A small CTC image transcriber, trained from scratch: batches of 128, 90422 training examples.
Rows from block 12, named by matrix and row number. Each number is 128 + 24 x the weight over its row's rms, rounded and kept within 0 to 255. All counts start at 0. Numbers have three digits each.
# convs0: reduce pointwise conv (model.blocks.12.convs.0.weight, 256x256x1x1), inputs 0-127
convs0.142:112120097148136176087122132140138106114134146126118148138159103138115099123127122087147148087109076179140120120104116098156127127123085146152114085094113120156143138093131131098122127120132146162140128088093117119126101141162156104140119157106133090133071109163100132162116117112137134107131145117134139105085176130111082157175165117097170101125114164097117121144120180148164128130139
convs0.143:152118078134132126170154157136151108110140163130116170118116174168111117071159127148125097106180146152112131149157146103094168103159132121123141167111125122090108102116198121192123119175121100138107130156112106093181134102115147132090110139151122126129130144116107136099102114109150141167133091140100130080135106162117095098126115109104134166124127124135104111083133154141105107112137
convs0.144:131092114122125124110107118102115152105111098156134120145110109097130132089111106119146139161106124185094124103133119142109124143170123165124111138117107148121149152105113118147124119109158129124120108085080069121115090124153114111128105135139195105111109115114127132122111071148161120121084150118083092119095131130126133133143159126132135132202116109128132115162107132123181214152193
convs0.145:098133084082147104125140160175113119126125079141128127114107180169122143112119134138102116103090199113117140157115129119108137128104149169122105152107120129143160138134139180165123076113089118108131120115098110150149108141143116100122109136123155107093104125164157116140147079172119107145077118114102122080110141160154163140099162143082120094160125107109173140140114120131111165133113
convs0.146:128123119134130130125107130134127102107135083161122159135152118123091098142092150129125136105150114165127139119183111115063115114098145167124115095128135100109112133132082106118099157138113116149134125160161150124139083101084102146154144096119163129120123124089107122111149110123120129157145156151126076076124136114081112153187123103144142145127105090141090147108090127131183151119127
convs0.147:132132128110136122173107140098128131163111141098121131114119124123125127122136166136105133152171150129107115129183124157115126126121140128108096137135165154144110123182134123105163155145132111134108119160154114197129129136105134152128111109121132178142141117107149114181148144131119116099102108203094127107212136104089131143117123088122110124099105113179193119137145146129081110152113
convs0.148:082113092137130121109163112159121160089139117118124110116114125137117139107116128127175116127129119142123106109120095110156117143166112135133115101126127121147112148143092123136126134143111127132105121086107094123128147125115136215164128146106121076109113091100095142124165060115144104107128179086061124114100132125147154094110137165153111106135117145112109132102138130151107137120137
convs0.149:135125139125112119144116123088108149120132133118149165119126115097124159120156145113108113168119120125103100124133159110099142119086110104124097140148137127124136139140113114122122132147148162109111186139216187135117147143144134170098153124123118180142128164142130109102097135144116110080111086132113113155093120130165137118121112095126104157158138135139130140099144106104176091120168
convs0.150:119101097153117144113118122160110107142144142110160118114124139115107102127097144132146115094095115134104122143101129086133141124166115151127127121089109110109166111114169091107133130106111100147121116112103107101133129093109169088127107164087159078123130180148104171115171106124091171123169165112101150128105113126170185143171101125114117086126128124102100120162130120107178137140125
convs0.151:133121144132085124099112111130116106120144108124145131121105107091119106088096100127167172104124126172165114142117123119138151134067153132126119154122129114107136112146114100101108116125130137117165113117101124097097122134134088068131174129103113103104122133116104137119131100100093137134111171127152116134092088118113085159165136157088156089129131104081125077130146155098110118108116
convs0.152:107094133151133154138155125171129144174125147106138126140138130147121155126091145157098118140146132134164084107127149141095127148129081126113144176158145138128112097126137110137174110140148137110112129151146094121105118102159131159191114124078143125137135137133163137130136123063167140142145163095116075146101103102159151173103111120147172101168156120146148123118137128138142157121144
convs0.153:109158137112148125188150120110124105126124120119199149129108145067125119117147131167142119147116220138140134086128158121147111130095182114117128116114129172126133135116136122109121114100105108093099096153136090143117126101098105149116116155190146191167168139129154113121125148119142156139118117102111106132198127117113108120124130107137092201146102102125153139130133135132097101148087
convs0.154:157153153117137087163138126108125194147101101151129125135118189139126176101104135135148143146141164103146113102163123101108147112112114130143094123152132142170115108151112123118132122117156123154076128145174178126110107105111121149162142090125134164149147120113148113094163138111140108112090099126171131103180134120083102160139138120143105143165095113137108175133172156097166128149111
convs0.155:102103142101127103120138147053132131126135101160115136120133109142109157118138126110134148120159152114138127117096139130131090159070115131080121120110118082157114140107120139134105116152098152130135134106135099150135131133148119138114120117088085160118112114147163143169060077156148121109101123128104090189102152151161129141123127156123113121147155148131158116120115128128131120120152
convs0.156:092123091124140111145138146119129137110118188130125089144098108125124133112151121108095120126111126100073149116109158182127114124167142125141127155112142170135183138131113091236151139124151107128104118116099123144144113104139158146135092087160141148162133128114122115181094124154128128201123120117095107124141136112126173105120090090130131125145095117128150134133087118123135179153107
convs0.157:119176097130147124155126143131087118148131089107155151125130177156123105137149129127171136111134134148133108160119157134147106109103131107145161155102120131132094090100131128186097121165110133146101174121114092118149156109106108129122114142166130136120150165117151107108126098128108119120146141120120181125121106105080111111156109103132115150166100125149094101103185168131146127130144
convs0.158:132130165141157135182131157062119129147150120097156086147168145094135158108128140155187126103150054121143108090105144154115126134137083138146150117140093123138160135125115129164120131104106135160122121147153128167133118114113138136121105099154128183162146133119124108143134131160121162132156117116155111106139159157088106133170129128131109159127081120141115129139158121185169113116120
convs0.159:126158114115114097112146109159101117119112119139113125101102138134107125100125106090147120126094104112137143135153101124147126098164111115156190136107095176135122106122120168114130106134152129097148144151134172108101093120134159088128128146138138116140104136134124106110122172123141133129135140106213094115114112120078106108131099127126178132126096129094083106092137131132104159101092
convs0.160:110107089152137124143140126147149139123153134133127132137127107134116085118144137118087125114136088125103120116109150124125152122143105122122143117139133134126140145120151137102086119144143114128131144153151143122144116156134167148132140121112139143120127130156169080131137149140126117068128103109144129136141114153102081138097157128123159136122182091148067120136121105113125145120128
convs0.161:145124086088123132167092134116135133142152129116127138138179133107103130138101166150122139144139197124098138112115105137086135091119159120104107136134133118118107120114127112129142104154133112118139134178153140125112127123102086140155157124147131151176127188145203124091134130094114158118096139108126129122233103122126117121075104135145099146114153165189101123117137093113135128120093
convs0.162:106117141096168136165092118113087134134092100108092141079124120141118128127107130136161167167118136127106137125131105121089091131102156166117124097139115109159101127137101147152124116156118104092132143169156169117119114146128094129150122094127128155166089131111142090116110153121125137135118185147131122116158134143081097147151130157117147141114143140164143084127124104080127107088105
convs0.163:138111117135136145112107144125129132135141153106127108125153133135142123134132111129190158059137147111110132119108154107112139133117124183123154164130127137118104140080163103156118126126167154122121114103077114121161137128125139114173122112155087089087109135083139105144151165115102112134181166126144142125111101131112131140189121163165144140142135106138096117147112092189146126120124
convs0.164:133131123139139150154103151128141101109133127111174155154116132132142155112169128116107153160101105114142123127129142084128156133162084156160128134147150100140165110133137131093125145147110138170093142164157131157148140149110126136156121135127152179121182149130138089131120128155113139079157130156112143142156188143147183126140122134126092153172141138193177134142117114132137145110152
convs0.165:083158116099142086140106112119117141146119153117126160123159094107122130130141158176153115150148166150085130144114128122136141116110178094100092185129138159134173137151133085137134126131131130121108091151154170126104131106114132182107117120168118168136118159125128133123133129135136117105104116103077152164190081139168141119075131089156099146122116137141143140109140128115127076137126
convs0.166:122114119102072114128104103099126131090127131160137106120128101076088114139113132095130113176111133095095151139144108144104128137127155137154110163131096110144116099101135135100161125133133092123136131169128153127101110093117119120100101117119124146159116129169112110085079147088115194128101121143111119105153159114109099134126120127110141127120160163148141080163092124123101122115107
convs0.167:145121112123111093129086118106136193128133156114147118142103134102123212090132128119142099174133106104114135134104138132155085154164109105148094114125113099179160132121170125128123116116173105089133099128120155093141133102158167141115121142166127117122185155128098102109122135145115137103108107115126126165105119124178170115117123120104170119135101097113117141127122111139110182102146
convs0.168:135108105122073151119165122151163161149128121129124125110171155131092163158122123117130116081116132147144157179150136125126114140112129124152141149099107112170132134162132162140131133105105085154141165142119113103154142133126140104102126132112138163105105158160099114124117109178162176146149101169106108161109137163130076173140150115099123092118134137130137123152137219156119145155115
convs0.169:152103089136110120107090144113091138130137151101143114120126106109121165101144106124109123172122106114100121117104154141120125148191124060140132121138109116146133096107120113131124130096170122096101164193175117134150111111120112122082107100133154112095139170121093115123132140146123137137114103133162147147094149115147137103097126135102102115147119079110157114084152108072119130119173
convs0.170:201150120126122131152133150150177099116165155090205100119146136086151134168125121113150132115110126138095137166106156132122132140119128150101134111157167127105139121103179109121121135111157169089137107145135106148152131122171130119121114144099152142119151149147122144120135166150118186134164183138118161138132122128176140125189122160167140133126171164167107122124152118128183133107143
convs0.171:089097138118074133105103119133121085097142128197123157125107130101094143075131163083121085140088158142118134096168104096161122114130107104172134117118109159119121104164113119142160165127146100184137132152121089106107119099106106121086145130125107123125114124129080118103135131097133143116126092112115113117133184099117115112112121144104129145109149137109101172153104172111107125163139
convs0.172:113109139098118108094082093127085151071085118120094106107127113147103122128091106084118084153114124125138118110136108125148068127133112102097105068111136122149150114120085137122098101143134100143102140121123148112118144118124110116130102112111134116108104106120095103094132147156120079119114126112134152116128110140145134093110138097101093100122132125116124131103136104099107111107100
convs0.173:111129107116149127111126110108134104099114128100134094124116105101121124102111073181139180106070127138119154161102170115137115127122132117170086118118126124152127123083143124114118135104111101129109146110134098113126113118141119123117138106193108129134097191093077130144090088117128136090127109150105114142097128091153093111132115175105100120113132118116145091125132139125137120098112
convs0.174:125120113114128135127096089133090106088137119132121135125118133091103117099131137088137135117111151150113106100167113133114129098110126117136135137109139142117121128161072101094124103152137109136110166120090129094081151166114088086164135139125157128105128107135108112129169081113116097098091183130096126131161087092077086121087122116116110122165167093138094166111112149123110141115153
convs0.175:124141139109134122116105094106114127139072105195084118105064106082138098118129118118093117116103158079110117134162139155128114114121088145134121120127106132091116144166100114125119180146131118122132144101148154118100099080128115141135134082142129109126115099140124109108136130090095079169104139145150129130083173101141103109126112139108099146116120085090120105197092129077117119133151
convs0.176:134133111126139121164100136104129128087115116130169145134107099136144127106177112124107126136122110135121141104153123116128120107176137116156139111121150122126098099145158145108149144120108104139130120142097150136136152164107161094116109116138101122138150142136105086183109103167110146130119102189135134097143154152122152129117149095041124136096107168141184109128099135141127119136130
convs0.177:131106063145115188148138140152138067125127111103143098084142156135126131137125133091142140116108141121074130124105123138095135102091131135117093155118101125101155124107139117146100128145127133117134169138113053123134119089125141110206143099133140125120154138114135118117132111091120153089196167115085126115118135097112127135193067111105153115134114137121113125152148083117182162096132
convs0.178:121173108117131142156158117138093097109134124132135141128128150090087109129152094142152143119102136126121146141112156147143134085119148126158146229109120156100148111112104126173124089118119116117104175139135130119153188155102079140114143173170152152141137132130126102116130114154166137136159104131098091100112139148126101117123092150115104165163121135129108114088129166166176100134114
convs0.179:144121202119126114115104134131115167083108141137149131141115105126131134106145124112093117152106126098129131120101127140139105143075090133112110084157141087128115111132112127130133112140129128095104123129200162131164120147119136168142099136106112167133120107125101142169087167218128147145091121170147133109105146130117135140110114158155101138126134143096166100091121157138103084140134
convs0.180:164105054146112104123147144148118145116137165119145130120123136133100110154133136151163143078095099094133163135145131133129124123157184113123177186098111121137149096143151147154119118137153107091147167153118136111183116152125195139098137112191163104136078164086141113085146140145148162116131099136165132095097118145137118124101140120110115127183102131149147136135141139148120161124090
convs0.181:115145218119103125096136109096096123107143117127077112101116096105134104116121124112157155145126071118099161093128121084102130133135134106113159149146149124145119135119157119115144140119170126149133110124117123145131140107096118114130126115139126170112115087088140082107148196103144125107171103131197122131113133105087098117124102157151153166128116109119127105117152150109107155109105
convs0.182:105161113132105114149121111124109099120122119150084182107121126114129111119155102137106125120102150125115164131103125113111141113119159119112149131126146130121107136105147137110124123099121116108145170171171105117088153110106124174145117156201147164094128153123102091136124120110091130087143134106136110102166130137130106149118111125037125239150167128191115095129102137094167115133096
convs0.183:144139203137130137139137090143081118126093125121133191132152160131117129146140142130121127182121169100164111115102126142135128139099114127137112123131171136150122120120121157118141126141130125136111115162157102127150098137128109124134146105115112185147154117192171084129089149146145161154109129100140104141170115131130130169093163131153124121101119128137165124140123170136109082166106
convs0.184:106161169101090143137144156110108115088132136111139104117137128166125132138110149088110087139146105116172159089171122097139174149116134089143182126128140130149101123132169132134122146135149113138136130138134155124126104140161194129093115146172094146120149137146131108135105168109109149117131086153197135162154138123137093125121138116114156152086153158113139151087108104144120152130138
convs0.185:097134108146167092162107105124118062144142100108120135102153164130110128121129122124163111182117158143100154149091133110166129131097141127122100155129135116121155127106107120168095133142109088132148130102130130063120182121140094123118104117143124147115154151150131160106140071130148091159110141091096172154137110123154180094173103123109131148118095114146104125066138157140140137113175
convs0.186:080128145128105166119163129132135127161139119159124183120155139129124099158156175107115085152134135155141118129138111113094108173137134178155121137114107146128115109124117132118133102112089113182127096110120149167141137113139100122144150145109113110128099138149143153132126096142123153128127179083102135152132127139171115152147217052106135126128133152121144118156122120138114103192146
convs0.187:164108112094124121138113139153084147149117127154108114111117110108099148109113139136106074167100133136100135126184145111142115122154121105128111109102126125141095093133166166137137085128137117096136104127124081094094107127129147146133099096121095125177175133102112121102146109105131167099106156180113113113123098126146153128082145105125125111139092118119138152112091132080111154136126
convs0.188:146135123111134132169109145113108144141136077088132124162120118123119141166132100163165170161147152122110119117094110208121125153135140117137100101129132123146106158120142096162165116107133102154132103158152151130115155107151113149122168122129115150150117147143159128123148126136149123153089115089107135135172118092116109143097097200167161126111146156175112130118182138117135134125083
convs0.189:168129125114116120095098135110131093100102123130139113147139052157103138153115142122158126099154123117107123096159111148132123119129128114144126113124131144118119153160076145056117173156098100170103119131135099072106113169105147117110077114127132121115091162122141123179116112122132128117143119131109164129125099170110120117140078140136118131143120164133105146082130130144146100100190
convs0.190:105120112113164132108141174118130159091128141124136127114132148242134139139121161091115107130145128145129122119183090099110183121134127131105120086133098123133126115141130157136103116176122126096145120130125094117147104161121140115109138121107103110117119128130108127101112116110117114104114149140141138119123094178133113132135151120116128113112127137110114133102086121137138121109125
convs0.191:090146154108087156130130133113129145141121112223105172102141128113115122102096182109121129155104142083133135136175135104129119142123150168120114130119086104179131162169128103120134091109106136129155144133121121123091095150107112128136190113154122147140122131104143105131080121140116127145125134162122113143134112157105124161169206085110143120115118108131149159131071129128139122165132
convs0.192:142130104087126116123139132137121135131139112207141152125112105096155114127137128133093078097168117136126137091164138133103109110122126106122155112112116132073087120132125141121118143110118141133120126119110114154153100121131134122083157112163103111122103144132097114107103114162116129126112082139110126108102082121110095122117187115118131151127126111122101187151080138115126120152130
convs0.193:130117090114107123115115106118133097108134136110100094114140155117131113117149115145167176081090129112108117138105119130164134108133095137153122111114113104152156175128122145113144165118098125143112149119114095116107166131099109146129154140153138112104106113128096118114141110130086121076143141128100127133107174124122168105173090201114108133133119113112078115136172165113134122129102
convs0.194:115169127130157124146126169102129103100129113104136142108126147157118163099119117166118147112085069139157167143127140112111134126142158126096114173143129117132103140129107151168146117129118138082131159119127150109119136126117111119116131107146128098091135172080104129086121174101153105166126140099229128118109128138120073155184140138114144104115122160126148115107134111116213116136130
convs0.195:109143153116100124115148116116144126096118144117124122159099100100140156171149133114114143151143100132150109129119154177136118139115139115107127120146149197133116160104115077116102173092154144134164121106112122105127094103151121095095127105131155138076136109091110108188147152133125089124109140123147114165123129108125098077148112167117152108105112093143096148114129109131119134109122
convs0.196:114094129097125142124095139132142141123097139130155160158145115144130128115120126121095097188090142148140144089137104121145121147155117157122109091144103121129127148132144125101138153134117138189141119144104122190092142163127146102138130129110124099123114123129135116177135163183109154099145118151142132120146171147121114143140114078131132124135091158133146110160151138114131122166136
convs0.197:092131142164099130102089106122116140095100143155093127111110081154114113094119129101209148108188136086111140096148110077133127109130130109140142143130140124160148101143075188114126151168099115199132124096117142138121134108111120117121131152114138119146119081114125123166159121138117102143112134118136117127105121159121152174148141118086124099120102158121142150128157178138111115156131
convs0.198:133170168142107123112132121114161144128095134120141086147111089090123094098125122098147165118126113115160125135134130129105125135157092132151106165116108112156129128175096114123141136103117117137073146116132156130146100127098132089130096075141155137135119112109127128144102152177166152123137116150186111106098188136118099107168129163103098131136084147104125104123156162140185107126138
convs0.199:111115170139114164104167147146136148133119163117119134134144138174112127099138123096087121168097160157140125131130114125084150125118118159106103149146133121147129108157157126119155114150178131114133122140152130142157123148157138165178109137087129168090147108139143101104128157096151117142145178141117123132158126132107103162105126118194169129129130088122144141147135130133128155110146
convs0.200:118122107124134149145139153136130136144137133098109116139191192123130124124130115148160149087125130127089117145110145098148194121091142137130083136113081136105134144101140179125121118121115117097127163098132158109096145117168140155153141128105139089130109131124138152123165085121155120070115134111086110130109105129188140119106123161111139088131119112109116106113178122098143172100143
convs0.201:141094121134137106142103131152099161112142176125148125130112114115090129076125107138123158108130099129111107107143119121103115130122120112099126152161117127137147114100090152121116114119196146099085119181166147115147114114081107154141114126109152112142104126115115106093138208098086099123147108103168126083129137134081121112123121165148109158163137105101122137128138092071169114104142
convs0.202:064175171115148120137148129167090123125108094122135143128109156133139140109131105107133109127145128126185139151141139090196097168127130140122132125116110132085111117116134184162131116157106153109129156111139144154137161147150135122129101148148095132155152100147136095086137140125122126149133126134138155151128114167181133118108144108098131116110134148108169120150156151159127087121112
convs0.203:187103161127125146107181160154104159096167119134158152133124123120136088117124098146095137119056125119128120135112150128165095116134111144106105113100110114136118115113135115173108110139127113093101095051130091114159149131149123169162101169120156118107130127121107117109104108120180081126145149149104153116105135119157149112118120156164080120158153086123121127122108130131139136122178
convs0.204:180114129099171117147115163163100119137129116123168159158088129128143128146124135138109143118101082126130100131135162155168093132110109154095107115110128139106123125127189135168143122128091131081099098124118102173165131134105137115113080116108141127147096137160086130144128099180134135138080104179098168117143132120134110140095145158110116128152131129126175142145106150119105130164140
convs0.205:131145141113112125105138129152085130134139115130108138110111075125098112135123101111150129125126071122114096169143121169167086143104097073129133141107122124143125089095110117183148109128124118160107110111101144084164154136092116099069102121124089125134101138104092130143134094110133128185107072135118179136117122121124145092088126100089103111098129163117136120106131166122095094140130
convs0.206:088146127131149113135117126127142136128125127125119112125149139170138160144116167149155160146162114132118148135145165152086123102109104129144121123180157150152132151163131145178122150164151158153135145126166186109122070111180104130114106114115100115141144164159162116087108138082066148162166144132134113149109146126163129123141110144121121117131139159123105124145122093156157125104168
convs0.207:098162117124120107126170098128092076103167112109126122125138115131129106145113162105129118084124108141131125105116142108107106128120108131136134108106138149080106126088103146079086160157091147144128135129107103090100109140110125086150126129138138129136134107104106109117180124086105146085153128114119093123134139124085093099152125132110128126138114146126083153099138090156142107108102
convs0.208:079102121089113140115105103099114167137068111150085136104182130111137136114128111116182169120145160146127118101114085149157140116136159125142121097125092109151069137137093131138132137110125134156156122122142161151108154096145144149128166075096097125100129072112137118129128085155140107106078139116105143167128113114146126156117146120126148116102112147112144090144159165073121145155114
convs0.209:128089189138131105115124084137147148107104172163072153125117121143102103106122112124105125110108124069140131107134128100150141120120118128121121123127137103142140162156147157118131149151123100138134103114130115108097178145120161136097138110115141126164123098100101095107103160148127106133140138168115133109108114130159171125133127113156095102116114114097122100118116153102088125142120
convs0.210:087116128108168092165112149090128157148156125146167123147118123153135155103132155172124135139169108101129138098141131124130128171130142131119143131137153123137090105137161173127111127215115154117129105136128131176131118186099114116090144123101096122158178135108176134154095132165070114145119091163159121151141143152110154181109186094154113108127118114161122129163128150121109108161094
convs0.211:166114120123109111110129166098112155108174126118183133154146079123146171137092101178133131124150121146128121125140149108106135135103133145103094147151112110091163101137123133126117117106102102138110105095112120191148128149135127125120127125109134119108118199120142118131135099181136118108123090142104189149106081170141142147125157183167101119129107160169162107132107110161175116150223
convs0.212:073148148093093140103114109113096149117093116201099136095157111111119146114121105116151139154165113117125136128134116111133125095099128125139176114117105114146103167147101122145129164073113100163143139128128154122087113111089099116135150124132123120101084123111107097113105122144123100116107122119158127148113142104089090148113151113096097132119103130087106098137136161099111097146098
convs0.213:188101163155127138136111152167161117121119138128112105142113082088113105161103150104127122121121134133134098111137143188116096147120091141147120126132168128131124150113141089129119169101131138113075058163121136144160119091096143136173103122110154145157135129141152147167151153134141186162148160144137138117141134095098136162129116104138115133125137111162122141171091131124137129146124
convs0.214:105118122095132083141130124081130074138144090172097130108165127134098123131141142103105124130142136119093119097186115166151091150109119099149102115108122169120117163172100133113150158154116116144110122125113085085109138124133127131072101124114115127132142107125095120133122097068136096105112091169086139148125160103123132076117082148123131125117145101151100137122134168106107118101173
convs0.215:136102131105119151143130108179126116125104127128090123111108125143106119149114148106105111137160107141120120128172123164133135129120133156120116091102115129104129139181137182090121105188119112075110112101114110109098103177138143100145114132138158101123131134130131096174144121170136102073110131203096117135106081167123120192093185096085133105122152125082157107157144158142121105144109
convs0.216:100134125093133122135143067107119097105111098133102105094123077119117127128122125133171178123155131072112131117110119145119114118105133116101108116130113121110110144165100179087152149150105110124141136106127141114090116128132114124115169127109114135156124130110141117087142133090122138106141127106140121119101136135120115129129105207125145126111108125131107088139188151115131098119119
convs0.217:128125122125172141155108173128101104159135158079106114146128147120115167122138061171128156126125113110103118118047150143138161105123135075103122137125117136108107103091119100230131136136140120117108140132131130114127121080101110116115145119129120117122128131098117120144146120127121080163118113062122143105104126100134105085117111166133099112117123109128110110127145112113111105122120
convs0.218:130162114101135184142134153153096134123183121098160102119124139070084161151093108125134154117109116138119089138109120163118105093120109115120115109124148118095099156085146110127130088124122100148122125122112139142124121125105123120140124143126109142154160157131157099134162127108092142128107131114120122129109100095114126124093136119132135111134116128142128097142209108139131129162182
convs0.219:129149142105114099161131096120105087159117084123086133121127108090091124131142104147113125119096153073133117152106178138126129123080132153107157145095129124081133087116144132144107107096086123110133137108136084116105110123105107120121136105125155134167156134098146126149125119148116153153145102109157093105089082146126127097157113135133097115130115149158139079091123141130132133115114
convs0.220:137138144102162119128100103137111122089144117158093169107097089164121111063115106119104121161107134136156124152171138085134094136116101131127115095139127107134092105162118141112162179147142126146137119125125139136134122198129119134117135140136105112103125124116106089131135137143108084096144110161142129098103144145138099124092138165127128136111151129114101169114097148127107126146104
convs0.221:127116144109174113101099085130129160087096084165081110120114129160129091105111106115152142150081149140100128135122093133134146107127121159121123093103110080121105144134087152120111154144118115151130115114114130125087141123110092121135130108095141118125072108112098093128139102138112094113131128144115113081100147158097124142117136147120120115106094130106139104152110136128129133154145
convs0.222:105149154127135116111142149128099160103148128096107100120151108107106101158117123132161175157178104146129124129109137222174122123129154131056101113139120133175144163118135092136139104092131113093126138116119133118067159123106132104137151140115131125102100124133126112135181143139141099120093156120153091111125100088099105149111129124129114110125131122106147155131178144137151121141134
convs0.223:094126191109104110114112185128093098130146066148128149152119154136105099133126192136137131123141155132149129110124102122133105088107136161099125079099122093129131150115104167119136098108100123084124173125149113114118144153128133120140146129128135129137109151126169115110161101140122138119148110100129091163140109219130122148135137128118141141115136120137143166120123098134147148166116
convs0.224:137144106122123121177127130187111125155142137131129177159153148129131156146119115159105101089163145121124097163127114129124149142142114147142138155152134125091099114146111124144111116106114120103114146153149135117168124130136136136081164158121124120160128165156137136163184092181144163139122127111106115154131122157191142095092128132139121123123141149179098098099152147135106122163124
convs0.225:110156119099078146147129132107112103142137083136117181129136140118141119173144146133114090186130151104140150126112116131112110108131144088124126132143120120109116098105125139087160117119088097116150156156142115162115140128156095123119174143136105178132119153170151122126077137126107187091143131105102133211194116116162116126112152100110139169095152150174154106142115124138117089162143
convs0.226:080144128163106112117149124133090115120133149127125168137142169152117143117121158114117118093116140078186157142101113141187136196143162137148169155104130135152132148114085171189107113129100114128124117114125129131124124115092098099133093116146159097093118128096123108125148150101115090193125131120183090159145199137084124134145137120114105136131133091135159118145161118112090121134112
convs0.227:103130158093120135143126166116147114126128129148106157082093120100138106124117134141112145108123130148103130126132145110169121101108156142117117160144155137102104176146148145155162143120123144113161136115117098140091164109164142149086116127113129144115117101108144115153127135136110094132125128107125137074144103151132165145184139139149166125116119086159144145140127187113151146189116
convs0.228:146121125106201114137138160130143165152113140112111143127138136135101137124126095151177145172157132106122091117120154125097132108106113155097092103119115130111172142126189109126105108157171130118087088104137157154136105092158103137199126137084138105166128084114143124142140130147152126078131161127142135126127112110112117133119138153154124110141122135124142124140140096162157147126151
convs0.229:141128114097150171086080121171120105100118124100159149131174155148121097152117136146116154142125145131139129187111082150093148134084141138109122085111132103166110108120107115138098143112117134109122128120141162093138113133080099155139105150123127115112114151176107163117154115112090117157142166127116123113149145131185140139126116180131096122126163139108099132126127085104163090125112
convs0.230:150109157121103137107142095126127147096093095176094125097117109114133108106122109141117118165109168124133131110139093125162114109132136114108147114100118104149106128129108145078105120106114126128135120106141098116132143121140088176133125125142100140110138112120118094155158139191163111079096131146117173136102132131129150126092161101184138164115126088112105151144152189103097130153140
convs0.231:140121183144094138127151136148100108123145176113104137127145089116116184131147156107142127157130131093128128102111104150129145148130116131096123131103101136127119159139173104146120131116133123109119133172141087116111111122125120114169145117149131146091154169127121094126111214112138147149129146119184131154088105113106103138148134117131090161114138130131149113104140113155143119125143
convs0.232:120111142099129098133111119113143160135088100128140106101122137175119090129116110162163173112136129140130148096135115114087106080117127158102143082115089093111116124144134135140101102148129121124136135103153133154130118147135125171137128074109102123129096117092113072119067156135124114139137122102133109067135118161082120136177137149181143127092078127129103120132116127153153125128119
convs0.233:140113123108133117133154095122078130101153099152135128110112109118070192104133112130117120180137132107154129122145118088141133135142135098150094124085077116114116110124127101103129104155111094149170119143117080097133153116099131109111179127154084123125174176129087137109149110095108131124101101148132103150117093077125161116087138146146104120111101129122130119088090129165116112102110
convs0.234:134129083160122163102116134146152111127153149120115116127102110127140137126135162099116110175125124115086129164111129119130093129106113113139109126129126159134186129132119135136144157171145132117113118137100159119143094132183124117127109142108146102115114100180125183110079103139120121134119135123116129136117143148224150125108134098087139080156142120104185166119098104136095123117110
convs0.235:146135125140127146123147137121134095142147143085153105172124140129113159126168150146141134149135082108139118149103111111170173167137096111189124092141108124120167146094106149111157132112132124118108152143152119152120173170102140129111121163107149122103155153127122135126151115129115146108175170150124146129132170124158154091140078128115099121102125123134098114128200117098152152101163
convs0.236:085147143106113131113177166080175119135160136149131143167131111128096153131181170109142120116155120110163122094138113136179126166148125130147132100143126122116150132122134109140196134139128125097140101108119139106121137153142144090130135144139115129121119108105140158128125131098128121125136136124148131210127112095122141122107131108094110146124175182137117086106113120126126133111145
convs0.237:189125116122107153118145125160134108117098104117115108153081159110084115156110095103114162148102161103141121110106123170135135086102124118130141092091040114089124139113102131152142120126133084111135163123121142092102102093130122125182186123159135120123108154106124087110177132111133149171148149121146116125122113117097115130118098180132126101108114093091092096153137123131111139105127
convs0.238:136137130122112134117186171129168141134170126137143158165153111148149133113175163121122137126176129166138146109127085134102130098112175109149087136118130164121115124134102156138191156139108159140144140121106104149170079173110112095118146151104117134111118105119157200128129118130143117162144098113094127163144132171102132125111134115128132116171129169124118152128132126145125110128118
convs0.239:107099188146157118125100097114104100099122117099140136124131102136155143072129138124145143151077122128148124097105068095102093105102145113122123145135142089109119106102100095129119124182153154121145094128158115081067094142111112131138125120128108119142127131106132090104120131102162116104132134131169118107131086097101107103124096145153127114114112124144118136100106090121135133077117
convs0.240:124122141106128123150125114113140115100132113135102121133111095109102131112182135123115124190118113133093093092148114155143122090131107112125107167141141100150129141106129120161160131119134100144096090118152109123113155135094138174098161125116100143124165106118073118152116147114111087137121088160111143116146153117119118115114108137143110149108139132192167138099138125121098131131141
convs0.241:098159103136101112149173118135132110118140158086127080113141124136141120130133134113117099063097089131125143130122143116181110142125138105096147191149147144156197127112157122168121142112136130150142121133097101138167151117135193131082085116190157153112104136132125133109121152132135120140124058106138121081158127159123110122143147096103138153147133146151145136148115154139099133131093
convs0.242:141133168129113181090128133155099130095101152139090110135136091121124100109154125103101119153138133141126113105096130147139147114137095115119121117145099119115148133100107145161162116111187114134088125080129163158146128107174088150162128188132127090119086124164071165109128137134151109160130204130159122143083118120172098117104123110086136121123172104041149136093132136123095125125187
convs0.243:101104107136142101131119123108107129124122110113114114149121135110160130095124103149146122148118151132122113102115117102121126119114125119126173126143158084114129104120093117092136123129147147145098091139157071149127147118093129196099122150126132169086166079127122113131169100128104057091091089109114141144136116097098140113094123120217090140154146093139133109107137125104081138113154
convs0.244:174171125139172129100148135178108125132132131158120148124144153171123119110119091131102136133090108132152114192154128118071153123138119147078129133113108104165126131141131137139141098139135156087126195100135156140110114135169120122139167116112148091133130136120099120071150115133157113143130157161150096154089128161139093135135154144126143090125151088102158113112094117092156110117128
convs0.245:092140123090110121111122133126124074143111101142093135094105139148153109124123146077116118140127143147102133140106119174131154079130108127159133113126091181105106152127131159162133146127087117160110149120114119158164113129121123102094136132123131134119096114137119160127113094119149122158103093130100114136130178154135129137107138088125138107127104131096106147175161197118080125173125
convs0.246:129120127103120148087104132151106219116112126160115123147132123117098106152095134124181172174140128134115123121155111124097126093142148153134106108086106098142123120126112103133136095124157116133133119120095184116109099089109091102157149167136140068125109123126100132098143128096113124153089166138151105109121098095126140139126172131102133106138090132085136132133102097141116169116106
convs0.247:098104118134114130121131141130122133075114136132126139109125100121110128138193113084109104160108083115137148117119109126140120161142139124119111162132149133142104169109083125083116100107117103111115128159160113131102131167092137157142115096141125151073128111125088099202123107147143095073102133119121114110153114168131116130124133086088120183139151099176156117163112119146115127148122